From a checkpoint of a small class-conditioned image flow-matching model.
Model: 5.6M parameters, 32-pixel images, arch dit, activation gelu, layers 16, width 128.
Training: adamw at rate 0.0017, 14500 steps, batches of 48.
Data: trained on rendered rooms with furniture, 36250 training examples, 19.2 epochs.
Rows from block 10 of a small class-conditioned image flow-matching model, named by matrix and row number. Rows with one number belong to one neuron. Each number is 128 + 32 x the weight over its row's rms, rounded and kept within 0 to 255. All counts start at 0. After the name is the row's rms in percent of the matrix's.
Before each neuron's rows are labels from the 100 images, of 14976 (inputs lightly noised), where the neuron reaches its highest value: "top examples" is what is common among them. Only what is clearly more common there than usual is listed. The data: rendered rooms with furniture. In brackets: how many of the 100, against the usual share in percent.
# fc1: MLP up (model.blocks.10.mlp.fc1.weight, 512x128), inputs 0-127
# fc2: MLP down (model.blocks.10.mlp.fc2.weight, 128x512, transposed), outputs 0-127

top examples: count: four (46 vs 18.4)
fc1.365 094 [139 185  63 163 171 165  82  96  68 124 123  99 115  75 133  98 142  68 105 167  98 108 115  79  97 120 134 145 198 158 134 127 160  80 169 105 108 165 143 146 135  82  99 149 145 154  49 133 118  93  73  91 102 154 133 150  94 139  76  90  78 155  96 153 170 141  96 150 165 115 122 157 167 110 135  82 162 146  85 158 105 101 155 118 145 120 169 114 129 112 133 111 125 155  58 136 161 182  81 147 155  94 116 151 139 134 112 127 175 102 101  66 120  86 103 157 116 113 105  70 134 111 150  90 122 159  87 138]
fc2.365 077 [126 145 128 101 121 175 150 146 147 135 110  81 146 106 152  97 197 113 154 110 110 149 178  84 149 115 138 115  86 100 135 129 142 138 200 134 155 150 163 151 114 109 139 122 123 106  80 172 133 132  90 105 160 117 132 129 152 183 162 107 161  27 122 133 126 110 157  95 155  75 140 133 158 131 116 163 143 126 182  98 115 102 104 143  19 126 108 105  90 104 161 144 128  72 191  97 101 169 186 109 182 170 122 120 151 113  79 130 116  86 122  87  94  67 154 104 121 158  58 135  74 129 124 117 124 155 154  93]

top examples: flower (37 vs 15.4); dog (36 vs 15)
fc1.263 108 [146 112 120  84 129 143 102  89  95  98 142 163 157 170  60 112 124 116 131 165 120 114 165 164  91 102 180 110  99 149 116 126 106 198 217 132 129  89 123 121 181 132 126 201 102 172 106 109 101 160  81 160  45  94 169 125 145  88 131 140 129 117 127 141 126 185 134 147 145  81 110 160 113  95 109  93 116 172 134 162 136 200 135  87 176 104 138 138 224 163 177 130 104 113  91 185 112 125 125 165 151 142 108 153 131 158 146 126 142 105 114  63 143 156 133 125 128 152 113 134 127 102 127 177 101 187 130 124]
fc2.263 108 [157 125 129 121 110 113 172 122 145 139  99  75 174 121 101 159 172  75 120 158 121  65 128 109 147 107  73 142 125 130 120 126 123 110 176 123 108 142 118 112  54 153 133 144 159  91 121 116 110 161  95 170  69 140 116 136  88 133 134 119 123 117 143 127 129  74 105 147  85 150 118 167  84 191 132 146 138 117 130 116 127  73 109 132 110 170 169 114 185 126 128 192 125 162  70 183 158 139 152 116  90  45 125 124 139 111 117 152 145 141 128 242  55 170 168 138 146 134  77 172  97 116 127 206 126 119 113 105]

top examples: floor: scaly (41 vs 3.3); floor: crosshatched (34 vs 3.1)
fc1.98 114 [ 92 123 127 132 112  84 152 196 133 115 117  96 131 147 139 135 121 138  90 125 151 129 109 122 125 139  58  92 106 125 158 115 151 144 153 115  89  69 136  80  70 134 147  47 139 129 154 111 120 119 237 155 120  88 117 171  98 129 153 107  90 106 137  91 128 125 101  80 118  86 134 172 160 141 146 138 130 122 136 162 187 144 188 205 180 140 203 167 125 126 174 172 112 132 103 139 161 118 121 157  86  90 184  97 157 155 102 151 129 143 171 133 158  85 133 159 158 115 104 142 136 126 162 118  84 114  89  58]
fc2.98 114 [123 120 144 132 136 157 140 107 118 127 119 133  90 137 160 148 226 117 122 154 151 137 182 136 119  93 168 131  91  93 131  86  81  81 115 139 113 102 140 165 208 118 129 123 141 145 100 102 138 116 164  74  93 118 128 132 106  80  98 121 175  60 134 132 126  96 126 143 164 161 133 159  76  94 120 118 118 142  65 118 125 116 156 104 137 125 160  93 142 111 129 105 120  54 229  71  63 118  85 127  86 159 146 111 123 151 136 106 113  61 104 110 136 120 150 146 102 108 140 159 222 132 107  78  95  71 127 108]

top examples: yellow walls (32 vs 8.7)
fc1.46 107 [108 134 126 149 145 167 138 133 123 132 144 103 109 150 114 120  90 141 133 162  99 104 123 145  92 213 179 135 120 134 120 168  73 109 136 160 120 144 145 174 110  69  71 151 127 141  70 122  83 130 125  99 177 155 192  95 101 161 117 165 137  83 106 129 109 142 116 141 125 182 112  79 105 111 139 195 169 100 135  73 122 116 123  85 181 151 129 141 122 103  74 144 124 122 125  91 144 201 136 175 168 140 158 124 164 122  81 214 165 174 114 155  87 203 176 119 175  76 124 128 130 142 132 119 111 127  70 156]
fc2.46 112 [109 105 105 133 147 119 130 145 158 138 138  79 144 148 129 109  61 162 117  82 101 113 144 192 106 201  82 150  81 122 113 112 153  93 214 142  85 174  59 131  48  85 115 149 169 142 132 100 113 113  88 158 167 133 131  99 130 141 131 156  58 126 152 107 106 100  83 138  96  89 106 109 103 113 148 173 165 130 172 135 130 126 174  57  82  87 153 108 149 143  91 159 125 115  81 110 153 112 147 132  55 103 128 118 136 135 110  70 142  96 107 192 125 126  98 174 158 154 105 102 162 125 123  96  91 110 151 125]

top examples: red walls (45 vs 8.1)
fc1.397 096 [ 75 121 124 147 152 131 163 119 120  79 130 118  97  64 124 146 188 171 142 116  93 134  92 119  66 144 122 117 149 123 164 128  66 163  93 124 158 127 151 162 140 148 110 115 121 143 118 172  72 154 124 143 169  93 168 120  94 145 150 144 106 170 156 144 121 175 136  94 105 106  80  85 133 129 128 184 134 153 141 119 158 143 121  61 167 123 152 105 128 179 178 150 105 104  96  90 140  90  48 211 168 111 147  79 115  97 141 157 174  67 129 104 177 171  46 168 101 107 144  95 147 103 140 143 143 166 158 117]
fc2.397 084 [139 116 176 148 160 114 146 114 134 136  90  48 161 167 103 135 147 108 158 137 119 225 159  91  98 174 114 123 159 156 119 106 112 152 144 133  98  99  61 139  94 162 128  97  98 134 139 175 165 130 171 158 195 110 104 190 129 123 157 132  65 176 144 143 122 139 168 152 166 134 112 127  97 144 160  70 109 123 129  99 109 111 204 165 124 135 149 144 112 124 118 113 120 182  59 116 138 134 118 113 193  91 124 172 136 122 148 106 133 110 160 136 141 153 181 175 111 132 168 120 114 108 173 136 172 136  94 222]

top examples: count: four (38 vs 18.4); trophy (35 vs 15.2)
fc1.108 089 [ 74 190 118 125 133 123 140  47 152  82 127  83 175 129 130 113 157 169 134 134 101 101 156  85  92 151  81 141 133 149 139 135 148 179  71 135 141 172 144 157 182  71 109  83 159 199  76 131 162 115 132 111 149 171 141 130 118 105 107 173 172 108 153 127 133 126 139  92 157 106 137 105 156 106 138 116 197 169  93 142 111 173 120 105 112 124 107 102 119 118  74 137 106 187 100  93 164 210 156 113 147  85  98 166 140  96 121 114 148  99 170 153 210 145 147 192 111  95 155 133 104 149 127 108 126 126 167 136]
fc2.108 075 [106 126 142 100 134 114 116 117 115 125  91 158 147  41  66 124 170 135 113  68 144 119 131 128 163 111  62 115 195 135 163 181 138 131  57 173 183  97 112  74  74  94 130 102  99 111 113 171 127  90 184 133 155 118 152 130 146 176 166 131  97 134 139 135 146 138  96 112 112 120 103 143 120 114 148 126 202 131 152 193 111 137 147 142 205 156 146 123  78 179 106 134 119 124 144 190 130  88 105 133 160 120 135 121 209 138 129 112 106 110 150  94 144 158 127 151 107 200 118 115  79 113 128 163 109 134 160 188]

top examples: orange walls (28 vs 8.4)
fc1.155 088 [104 145  98 110 131 170 128 146  97  89 103 103 131  99 124 100 141 120  82  67  71 142 122  81 181 122 117 112 114 118 120 110 155 111 147  96 180 148 182 188  88 162  80 147 211 143  67 175 100 146 220  79 125 139 115  87 139 128 126 137 150 152 138 136 159 127 107 144 106  79  73 107 153 141 105 171 129 130 112  85  98 112 126 115 126  88 181 129 144 171 127 137 129 156 138 128 109 130 162 108 163  90 141 104 130 159 184 178 143 143  93 125 146 143 169 177  57 122 157  43 166 164  93 150 103 167 144 123]
fc2.155 082 [ 97 103 110 163 129 121 122 176 142 112 102 141 132 131 137  49 128 122 128 148 126 106 134 171 140 143 155 143 141 148 156 176 145 141 143  97 178  76 136  68 137 139 102 170  66 116 113 205 140 136 152 138  93 123 114 172 147 181 168 146 182 167 132 125 133 121 114 158  78 130 149 115 140 126 150 111 147  77 184 116  32 167 188  97 130  97 138  88 185 180 136 127 127 117  90 187 155  87 115 107 165 182  99 110 127 145 129  84 166 121 178  79  78  88  96 143 148 124 148 172  59 154 149 113 102 134 114 107]

top examples: count: four (42 vs 18.4)
fc1.501 112 [130 133 127 111 133  89 109  87 130  97 162 120 137 104  95 107 170 113 123 138  19 131 105 123 125 143 103 152 114 122 175 152 153 121 170 154 189 147 113 142 137 152  85 149 131 112  75 148 145 140 164 150 120 111 142 107 121 181 131 143 135 144 163 181 114 178 143 144 153 100 172 123 112 134 108 179 133 161 117 104  88 160 183 109 149 110  89 112 118  56  93 182  98  85 160  96 103 126  88 131 148 141 121 110  99  81 170 150 141  39 120 167 128 175 163 136  68 121  84  61 138 115  36 144 165 156 132  86]
fc2.501 106 [149 126 139 106 128 114 141 114 170 105 157 148 149 117 106 121 164 119  89 101 109 136 186 173  88 129  78 151 156 227 108 119 196 109 158 131 177 165 124 111 157 124 119 153  74 137 100 198 152 113 107 101 179 115 128 154 152 128 125 120 115 172 141 124 130  76  64 121  98 163 134 146 157  97 132 117 148 143 178 143 101 115 104 113 158 139 133 159  11 187  96 103 144 115 123 152 134  94 166  94 104  80 116 109  99 112 121 153  75 129  90 126  99  62 135  90  99 126 147 186 117 141 140 108 109 107 143  50]

top examples: blue walls (72 vs 8.4)
fc1.241 116 [137  88  93 136 127 149 173 209 135 154  86 137 142 126 121 141 167  93  90 106 127 110  78 128 101  93  90  84  94  85 115 114 139  90  98 134 109 121 135 139 101 101  75  64 125 110 128 208 143 122 102 112 157 132 107 117 149 164 136 168 116 144 134 128 143 118 126 138 158 148 141 193 173 157 155 150 115 114  30  87  82 101 122 164 113 152 160  96  92 170 130 128 115 112 145 124 130 126 164 173 133 122 125 155 107 183 155  86  87 191 159  50 165 201  93 154 124 120 119 159  53 119 179  96 108 130 139 142]
fc2.241 128 [142 154 119  63 110  85 142 115 147 136 138 107 121 160 135 130 113  94  99 113 122 127 201 165 132  81 164 150 138 232 129 135 132  99 122 135 140  90 106 140 129 145 137 150  90 149 120 114 149 123  50  70 102 104 125 100 106 117  95 132 152  94 142 130 122 120  75 131 146  87 121 192 118 110 113  79 123 147 220 170 125 148 132 169  86 137 135 125 112  46 130 121  93 177 143 209 152 113  89 137  87 105 145 128 102 202 126 113  67 141 171  87 123 122 153 128 165  86 106 102  64 160 119 120 116 160 151 145]

top examples: blue walls (46 vs 8.4)
fc1.150 083 [ 94  90 154 129 129 138 122 151  72 128  84 136 180  80 115 192 108  99 182 116 152 138 112 137 186 163 188 200 131 128 180 138 117 142 148 151 116  49 175 109  94 149 107  75 202 137 112 165 166 110 121 128 146 129 151 141 162 113  99  68 136 182 243 100 158 137  95  79 116  99  87 119 145 161 115 133 149 139 186 155  93 132 121 137 121  98  96 130 105  97 161 166 155  97 113 164 138 134 158 134 135 121 151 169 163 154 141 145 109 112 142 154 145 147  67 131 103 136 133 137 119  77 149 112  77 145 123 110]
fc2.150 070 [108 133 146  86 100 127 131 127 148 128 166 108  84 170 142 136 128 167 133 160 132 123 128  77 149 148 143 117 131 146 116 105 110 153 122 153 105  59  85 172 151 102 117  78  52 156 117 184 120 167 166 169 186 116  86  72 110 143 159 133 149  94 130 115 118 114 157 151 190 126  93  92 135 107 124 142 104 192  43 162 140 160  87 106  73 124 125 112  99 149 144 113 131 118 146 118  90 172 104  95 157  36 134 128  86 128 117 142  40 101  74 150 145 130 222 170 129 146 141 112 123 138 164 136 109 126 154 129]

top examples: yellow walls (37 vs 8.7)
fc1.473 105 [ 92 127 112 140 131 123 139 120 131 174 130 173 105 122 131 149 135 118 100 167  97 100 115 145 124 182 158  81 131 102  58 124 141 227 143 136  92 127 136 147 169 136 167 125 123 122 103 146 131 118  76 140 133 118 131 139 167 140 122 125 108 163 109  82  89  66 166  79 162  93 123 162 146 164  90 158 140 112 128  82  91 131 123 119 121 102 168 106 120 138 118  91 117  99 155 126 109 149 194 142 155 189 199 140 139  70 135  96 166 141 127 126 163 173 132 124 159 176  70  91  59 114 146 216 166 178 202 154]
fc2.473 098 [118 111 132 115 107 157 163 151 152  90 143 151 127 114 174 167 106 147 113 140 123 163 128  78 135  81 116  98 155 119 134 160 105 176 119 124  91 116 153  77  91 134 151  75 158 110  93 126 116 118  88 131  93 127 102 139 148 166 117 150 183 139 129 135 136 131 119 119 114 153 128 132   0 179 133  71 151 163 124 127 104  94 122  95  83  77 137 111 255  85  96 138 143 102 105 168 132 134 138 101 168 108 116 117 129 155 116 151 153 123 137  87 153 149 147 103 174  65 143 121  65 120  96  98 206 120 139 155]

top examples: count: four (42 vs 18.4); umbrella (36 vs 15.4); sofa (34 vs 15.2)
fc1.286 116 [132 109 125 151 100 111  95 122 103  94  77  98 137 159 133 121 126 108 120 130 117  86 205 112 124 138 155 128 158 153  99 121 147 140 119 149 164 137 145 154 171 105 140 184 107 124 120 101 148 121  88 120 147 193 215 107 158 116 112 125 108 198 162 134 150  88  77  94  98 150  96 111 193 141 152  87 169  98 161 185 146 113 149 102 121 125 163  93 154  99  53 141 113 195  83  79 172 129 199 184 167  91 106 132 104 135 124 125  88 142 159 142 129 173 129 139 139 120  71  56 129  95 157  77 142  95 148 131]
fc2.286 098 [139 109 142 107 142 137 110 125 115 150 114 102 139 120 175 147 102  79 118  99  49 149  95 138 120 132 136 110 133 100 123 150 201  77 204 163 157 178 124 131 139 139 101  74  70 153 156 154 141 118  92 152  86 109 130  49 161 188 105 155  94 196 135 148 103 118 113 120  58 115 157  98 102 134 145  86 146 154 151 142 161 224 165 109  79 178 130 117 169 122 126 148 123 132 146  80 103 126 119 115 108  90 119 151 108 116 124  68 117 109 156  75 141 161 133 142 120 135  85 181  75 111 141  82 105 129 176  93]

top examples: flower (36 vs 15.4)
fc1.282 100 [157 154  75 157  79 100 105 141 105 115  95 108 131 126 139 159  94  60 135 164 137 122 127 106 149 149 152 110  44 126 105  93 125 191 172 118  55 147 183  79 137 161 191 150 121 147 123  85 127 102 103 161 127 102 153 154 115 133 133 102 131 162 148  78 131  54 131  89 129 138 153 198 100  91 120 158 148 135  60 110 143  76 100 160 129 165 148 171 173 124 155  96 118 129 144 152 152  91 151 197 176  93 161 120 153 125 101 144 116 192  79 104 150 144 123 164 207 140 108 122 109 130 120 158 117 125 108 111]
fc2.282 098 [170 141 158 105 123 108 125 127 146 109  94  93 149 149 124  75 150 101 111  83 120 214 109  94 140  94 134 117 181 168 139 183  90 205 127 117  97 140 163  60  69 125 148 103 151  93 110 134 138 129  85 151 218 109 122 178 112 133 169 133 146 151 127 112 129  98  92 120 152 144 182 179 125 150  99 102 107 165 125 159 111  82  66 171 162  96 157 113 142 104 121 160 133 175 166  66 125 111 160  93 160 126  94 139 145 148 123 154 144 154 135  67 154 174 131 102 159 134 135 115 129 142 121  37 165  94 126 158]

top examples: orange walls (48 vs 8.4); red walls (30 vs 8.1)
fc1.430 093 [138 182 117 100 147 159 117 122 159 149 171  93 114 115 167 135 170 142 164 168 106 100  98 152  83  94 134 108 176 116  75 158 126 104 142 135 150 174 159  85  97  79 142 178 144 127 120  92 117 112 106 111 145 128 202 120 164 137 108 123 132 101  52 141 156 134 163 203 111  80 165 111 150 152 176 117 110  65 103 133 162 152 114 161 114 147  95 115 166 126 131 134 105  91 120  59  43 116 136 113 129 152 201 131  92 125 128 198 111 182  94 141 107 140 132  91 147  93 178 109  55 173 119  97 120 132 127 147]
fc2.430 080 [116 113 108 119 137 154 137 137  88 112  72 128 161 143 135 165 168 161 180 100  96  89 164  58  98  99 159  98 142 159 133 109 170 109 126 140 102  91  88 139 104  84 130 255 172 130 113  91 124 125 109 157 104 141 130 143  80  62 129 129 151 208 149 109 135 145 130  88  95 171  98 131  71 133 130 173 150 136 143 144 160 110 129 150 126  94 128 116 169  92 143 173 122  92 166 101 154 200  95 115 117 117 126 136 131 135 132 157 123 155 153 109 114 123 119 143 196 123 186  49 104 118 109 195 108 158  92 118]

top examples: yellow walls (30 vs 8.7)
fc1.101 081 [122  59 111 135 138 126  78 187 117 114 118 160 212 125 152 109 153 165  67 127 137 141 118  54  86 112 140 128 125 151 158 157 163  64 128 114  81 169 103 200 162  96 107 122 133 139 156 134 109 137 105 111 130 119 176 152 116 118  81 135 127 135  95  64 191 183 108 108 141  82 152 119 124  81 159 136 103 105 113 111 101 151 126  72 136 128 134  87 145 109 175 106 186  80 143  87  87 114 161 121 141 104 102  90 160 102 115 122 117  43 146 136  93 145 157 189 113 126 169 111 119 156 141  68 102 135  87 125]
fc2.101 072 [132  96 136 151 110 126  91 149 128 133 141 100  81  78 141 117  49 132 110  91 133 138 157 171 138 180  96 127 167 116 130 161 138 106  56 104  86 181 137 136  68 213 110 116 131  76 124 137 150 109 195 120 197 129 106 159 120 164 112 124 137 189 119 128 126  86 199 114 124 138 100 119  99  81 167 115 117 118 149  82 142 103 137 178 151 123 133 160 140 132 134 152 111 133 109 102 177 128  99 144 129 152 117 117 190 114 111 123 220 128 120  97 137 158 134 172 100 125 180 153 101 106 138  57  74 163  78 102]

top examples: flower (37 vs 15.4); ladder (36 vs 15.3)
fc1.114 129 [151 143 131 154 175 135 138 183 116  55 145 105 141 101 109 117  92 125  76 106 109  63 205 109 146 165 115 144  55 120 128 117  69 191 181 137 105 108 125 140 136 109 134 144 165 199 137  71 153 154 126 127  71 136 114  92 130 157 115  98 115  96 173 118 125 145 154  85 163 119 108 109 153  75 160 129 138 160  91  92 114 139 160 165 132 123 101 132 189 152 127 144 146 168 183 108 159 132 152 161 176 126  68 108 167  72 148 175  81  65 156 174  96 113 123 153 169 100 144 140 148 123 108 130  98 160 104 148]
fc2.114 138 [163 102 131 159 133  99 129 125 140 135 136 129 127 148 145 125  97 114 148 112  99  92  69 137 114 139 201 114 152 157 132 133 118 211 110 132 117 122 162 106 146  92 116 171 151 164 180 105 103 123 146  66  15 122 110 120 135 149 147 116 131 127 143 132 118 149  96 132 108 104 135 148  92 154 127 119 107 137 176 234 116  99 117 144  53 114 142 162 104 138 148 151 129 123 118  72 129 152 118 133 174 147 102 134 166 129  79 186 165  82  86  71 171 174  74 109 146 113 112  53 126 104 146 181 145 119  84  75]

top examples: count: four (40 vs 18.4); ladder (34 vs 15.3)
fc1.164 103 [149 117 117 104 146 104 111  76 161  93 128  73  98 114 150  81 119 134  89 130 114 115 118  99 101 118  45 111 158 167 203  98 143 101 154 137 193  55  88 116 160 128  72 158 125 156 131 162 111 137 163 127 131 117 159 144 130 159 177 119 120 127 124 112 162 199 109 138 115 113 120  84 131 121 170 102 174 116 162  87 104 160 150 131 164 123 126  71 127 205  63 127  73 132 142 169 129 143 141 126  94 138 129 116 105 123 168 183 117  87 123  88 145 178 178 111  93 119 191  63 165 114 129 112  85 139 150  85]
fc2.164 108 [157 124 117 157 138 139 146 140 103 147 175 133 130 147 171 108  82 134 110  79  78 192 120 135  98 155 133 130 179 149 129 116 107 149  69 148 180 143 191 108  93  91  96  85  86  89 156 226 105 144 105  62 200 126 115 180 119 153 143 151 123 132 164 149 116  90 138 180 173 119 112 148 118  97 145 115 107 170 137 135 117 124 133 115 169 142 123 179 115 179 137 181 131 157  95 147 138  98 100  98 135 139  93  96 167 112  96  75  99  96 111 146  85 115 125 156  40 126 204 125 108 122 118  85 144 134 116  82]

top examples: yellow walls (30 vs 8.7)
fc1.233 093 [119  94  89  97 128 155 157 121 167 100 137  84 110 166 129 178 115 120 104 150  80 125  80 141 149 126 117 146 103 119 149 154 120 129 130 148 122 145 127  26 165 107 117 145 114  88 135 128 143 131 104 112 110 190 141 138 186 142  79 144 134 138 202 135 129 138 184 115 131 104 130 156 125 159  78 197  54 145 151 128 113 168  89  55 119  79 150  77 108 106 149 158 169 113  66 133 109 112 121 155 123 125 202 116 142  92 140 111 158 128 145 143  92 109  80 161 137  91 149 124  20 102 128 145 166 178 133 116]
fc2.233 083 [116 130 116  81 120  91 136 144 148 160 106 139 125 134 158 170 111  90 125 103 129 178 139  67 114 100  78 174 172 163 132 112  58 106 163 132  93 148 107 107 143  95 122 104 135 162 164 109  96 136 114 116 117 118 141 178 110 172 144 152 144 137 121  81 161  99 111 164 122  88 136 161 136 160 116  90  81 111  94 137 196 141 117 141 126  14 103 109 194 187 127 169 131 140 184 157 126 109  99 104 166  97 161 165 118 133 100 153 138 146 111 101 171 143 171 125 160  38 221  91 120 144 137 108  98 105 111 132]

top examples: blue walls (28 vs 8.4)
fc1.235 089 [179 184 114  96 120 124 138 134  75 108 106  99 123 162 119 130 108 146  88 106 107 132 143 136 123 157  79 129 168 138 112 160 121 137 107  91 161 147 134 114 169 123 161 139 150 107 107  87 104 142  49 153 193 107 134 163 174 121 159 160  73 105 190 117 198 115 135 133  67 145 115 127 109 125 149  81 128 171 102 107 154 163 110 107 145 127  90  95 106 196 157 132 143 142 147 165 171 139 143 155 156 196 160 197 149 106 107 127 158 150  97 150 137  68 131 123  96 103 160 132 118  30 132 120 115 184 202  97]
fc2.235 073 [104 136 112 129 143 161 158 146 134 155 108 135 109 100  83 153   7 120 113 139  98 133 140 157 131  88 146 122 147  81 136 154 151 127  77 168 135  50 111 124 166 224 155  93 134 157 138 106 143 133  97 195 178 127 121 134 126 135 123 112 174 141 125 136 115 107 142 151 152 130 155  97 136 208 111 216 126 135 128 145 141 138 138 142 108 112 105 111 114  65 148 130 131 181  58 197  94 136 110 110 166 126 162 151 111 145  92  25 117 109 101 144 118 173 125 140  99 100 144 111 123 150 141 137 139 137 126  81]

top examples: orange walls (47 vs 8.4)
fc1.229 106 [149  97 102 145 178 129 151 170 102 198 126 101 138 105 129 123 105 103  92 117 157 130 109  97 114  80  99  91 164 109 113 115 179  73 132 115 160 119 100 127  33 101 157 154 116 137 153 194 175 100 129 114 244 147 160 173 134 109 127 136 142 135 132  83 105 150  96 159 126 140 115 144 117 136 141 108  96 105 198 119 145  97 154 166 155 185 145 120 112 205 134 144 133 107 141 157 145 143 162 169  55  93 161  85 145 119 119 107  96 133 204 106 179 143 133 151 124  90 159 140 104 141 165 155 106 103 145 154]
fc2.229 111 [148 127 138 116 118 116 152 111 132 123 133 139 147 153 123 125  55 124 121 144 129 106 170 172 143 102 137 134  81 129 127 104 125  79 190 150 125 156 148 132 215 149 150 141 161 130  98 203 131 138  80 108 173 118 138  94 118 121 115 128  94  74 130 123 105  98 169 147 111 113 128 177 195 110 124 114 145 131 103 134 183 148 156 133  83 175 101 133 141  71 109  92 123 119 145 147 131  91 126 134  42 110 144 126 146 115 137  88  84 177  65 145 150 135 117 117 224 126 185 111  18 125 145 196 119 155 108 143]

top examples: count: four (39 vs 18.4); ladder (34 vs 15.3)
fc1.251 109 [123 125 147 129 143 125 171 116 137 117 110 119  92 164 117 170 169 154 112 137 152 115  69 106 124 109 118 101 136 158 118 141 152 111 138 114 225 101 122  92 185 113 107 110 159 123 126 106 136 132  71 121 150 155 130 158 180 148  92 138  82 191 110 134 139 121  89 141 134  46 114 118 130 115 136 150 132 137 200 119  37 124 121 106 156 141 174  71 139  91 148 117 116 171  86 151 146  90  59 131  62 130  84 125  96 128 157 129 210  65 118 132 110 119 202 111  76 158 162 103 150 131 104 110 148 121  90  80]
fc2.251 110 [120 142 162 153 127  99 124 109 102 123 112  80 141  70 153 101 113 103 145 122  92 135 252 136 122  83  86 118 165 109 113 148 167 134 123 115 160 156 106 119 150 111 140 105 108 159 115 177 127 126  86  83 255 102 118 145 112 183 146 167 153 134 146 123 126 131 157 141 131 182 134 109 128  86 115 165 108 130  53 133 125 100 187 168 111  89 144 112  64 181 144 147 127 120 135  81 136 120 167 135  76  86  88 126 126  84  83 159 157 120  74 102 105 142 116 115 125 117 144 130 118 126 125 106 131 117 176  88]

top examples: red walls (27 vs 8.1)
fc1.288 136 [ 98 152 114 175 147 124 131 167 147 137  94 107  99 148 127 166 122 172 118 112 117  69 152  83  77 103 183  63 128  73  98  90 103 142 124 125 101 142 164 170 143  92 134 145 132 166 149 112 133 118 117  94  94 139 151 167 174 156  93  96 147 157 146 132 117 102 145  93 150 112 119 100 111 156  99 105 131  81 146 152 104 143 107  64 102 113 155  72 137 183  85 102  99 153 147 148 185 148 187 173 181  84  95 122 115 158 144 119  88 109 178 155 131 227  85 177 108  95 184 110  91 117 134 137  84 185 153 150]
fc2.288 153 [118 134 124 129 120 104 110 129 171 124 162 166  82 162 167  72 209 219 192 157 150 138 211 109 113  94  90 121 101 103 116 101 100 109  77 150 132 102 163 157 130 101 127 133 147 136 174 143 130 128 120 102 104 128 130 136 138 119 129 153 166  88 136 118 132  79 145 130  79 121 128 192 183 103 115 104 158  81  80 158  88 129 174  73 103 146 134 183  28 154 133 127 126  48 178 122 130 101 148 110 163 145  99 139 130  95 149 129 173 136 140 116  89 165  94 158 175  81 105 115 146 115 122 118 131 124 137 109]

top examples: orange walls (37 vs 8.4)
fc1.185 095 [ 99 163 107 127 167 127  99 138 123 117  99 138 234 179 114 146  80 163  88 142 145 128 155  78  66 121 118 132 105 104 166 128 169  67  99 112 129 138 133 156 178 104 145 123  68 135 156 178 100  90 152 138 139 142 131 121 116 108 145 105  81  88 113  97  92 151 175 105 152  73  96 109 157 138 184 102 125 104 114 132 170 189 160 111 197  90 149  89 157 142 198 109 103 167 169 122 169 124 139 120 120 118 169  89 190 142 178 156 128 188 166  98 172 126 160 126 143 150 147 101 110 166 165 125  95 125 115 129]
fc2.185 077 [132 122 117 136 145 126 141 149 144 142  93  76  75  58 152 163 105 141 166  64 159  95  72 184 107 141 135 122 148 145 116 161 114  89  51 158 179 145 155 129  25 122 127 172 139 139 116 198 125 147 187  91 144 108 149 158 148 138 149 154 110 133 127 125 133 111  95 134 162 144 103 138  64  41 132 140 176 156 130  99 192  94 103 127 129  71 128 148 177  75 123  76 113 146 165 138 166 100 144 122 143  95 120 101 163 130 120 121 126 159 128 122 119 166 117  93  42 138 166 159 111 129 123 133 131 122 111 147]

top examples: flower (37 vs 15.4); ladder (34 vs 15.3); red walls (26 vs 8.1)
fc1.477 085 [ 85 197 105  89 138 112 142 183 148  76 165 134 150  72 111 150 112 109 140 172 108 121 135 108 177  90 111  92 159 120  48 146 116 156 157  85 133 130 117 195 156 116 145 153  89 113 139 185  92  98  97  92 130 143  94 125 124 129 146  91  82  67 132  88 131 212 121 125 123 102 100 108 127 182 139  96  78 119 119 116 145 139 178  88 168 116  80  98 160 126 128 136 117 129 135 128 142 104 152 131 189 113 199 147 116 160 130  86 133 153 207 125 139 125  90 155 124 115 117 106 137 149  90 144 147 179 215 119]
fc2.477 083 [126 168 117 164 130 148 124 138 176 167 110 152 139 149 165 129 112  82 165  79 144 121 160 146  90  97 118 115  92 126 113 141 183 157 101 115 159 144 187  94 135 171 149 124 148 127 131 143 142  99 114 108 197 135 153 145 136 111 170 100 159  60 131 111 104  77 155 141 128 122 110  75  98 152 133 209 134 142 146 134 179  82 152 197 185  98  82 137 140 100 164 124 143 156 125 197 160 152  88  87 120 115 163 119 159  91 128 181 117 167  67 127  60 173 147 126 173 144 184 183 152 117 140  73 170 146 144 111]

top examples: red walls (43 vs 8.1)
fc1.260 098 [114 113 190  62 163  74 107  80  71  90  99  89 136  53 116 173 121 168  61 132 138 126 102 121 182 162 128 122 142  93 131 129 119 126 162 147 146 142 101 159 125  57 171 113  95 146 178 144 152 130 123 141 109 165 137 113  90 134 194 133 162  77 113 132 130 124 152 161 169 135 120  98 167 112  95 166 158 156 180 121 134 152 149 165  68  79 165  93 130 117  99 101  91 148 105 134 158 124 111 178 131 155 123 111  81  92 115 123 142  96 126  52 178 133  84 122 148  81 117 102 150 157 107 115 203 112 158 142]
fc2.260 087 [117  94 144  89 124 198  97 132 160 135 142 131 172  73 111  98  76  72 139  44 133 163  69 121 100 141 142 138 183  81 114 133 144 141 159 133 138  61 125 118 176  91 139 143 132 141 139 172 127 136 104 149 185 118 101 135  85 112 131 119 114 107 156 133 137  85 100 137 139 112 152  78  54 129 112  70 162 163 124 167 102 120 162 132 166  59 114 172 133 165 109 134 110 139 143 148 138 170  87 114 132 129 134 135 128 129 142 125 138  78 125 169 190 133 184 116  95 185 201 153 101 148  68 159 118 136 194 110]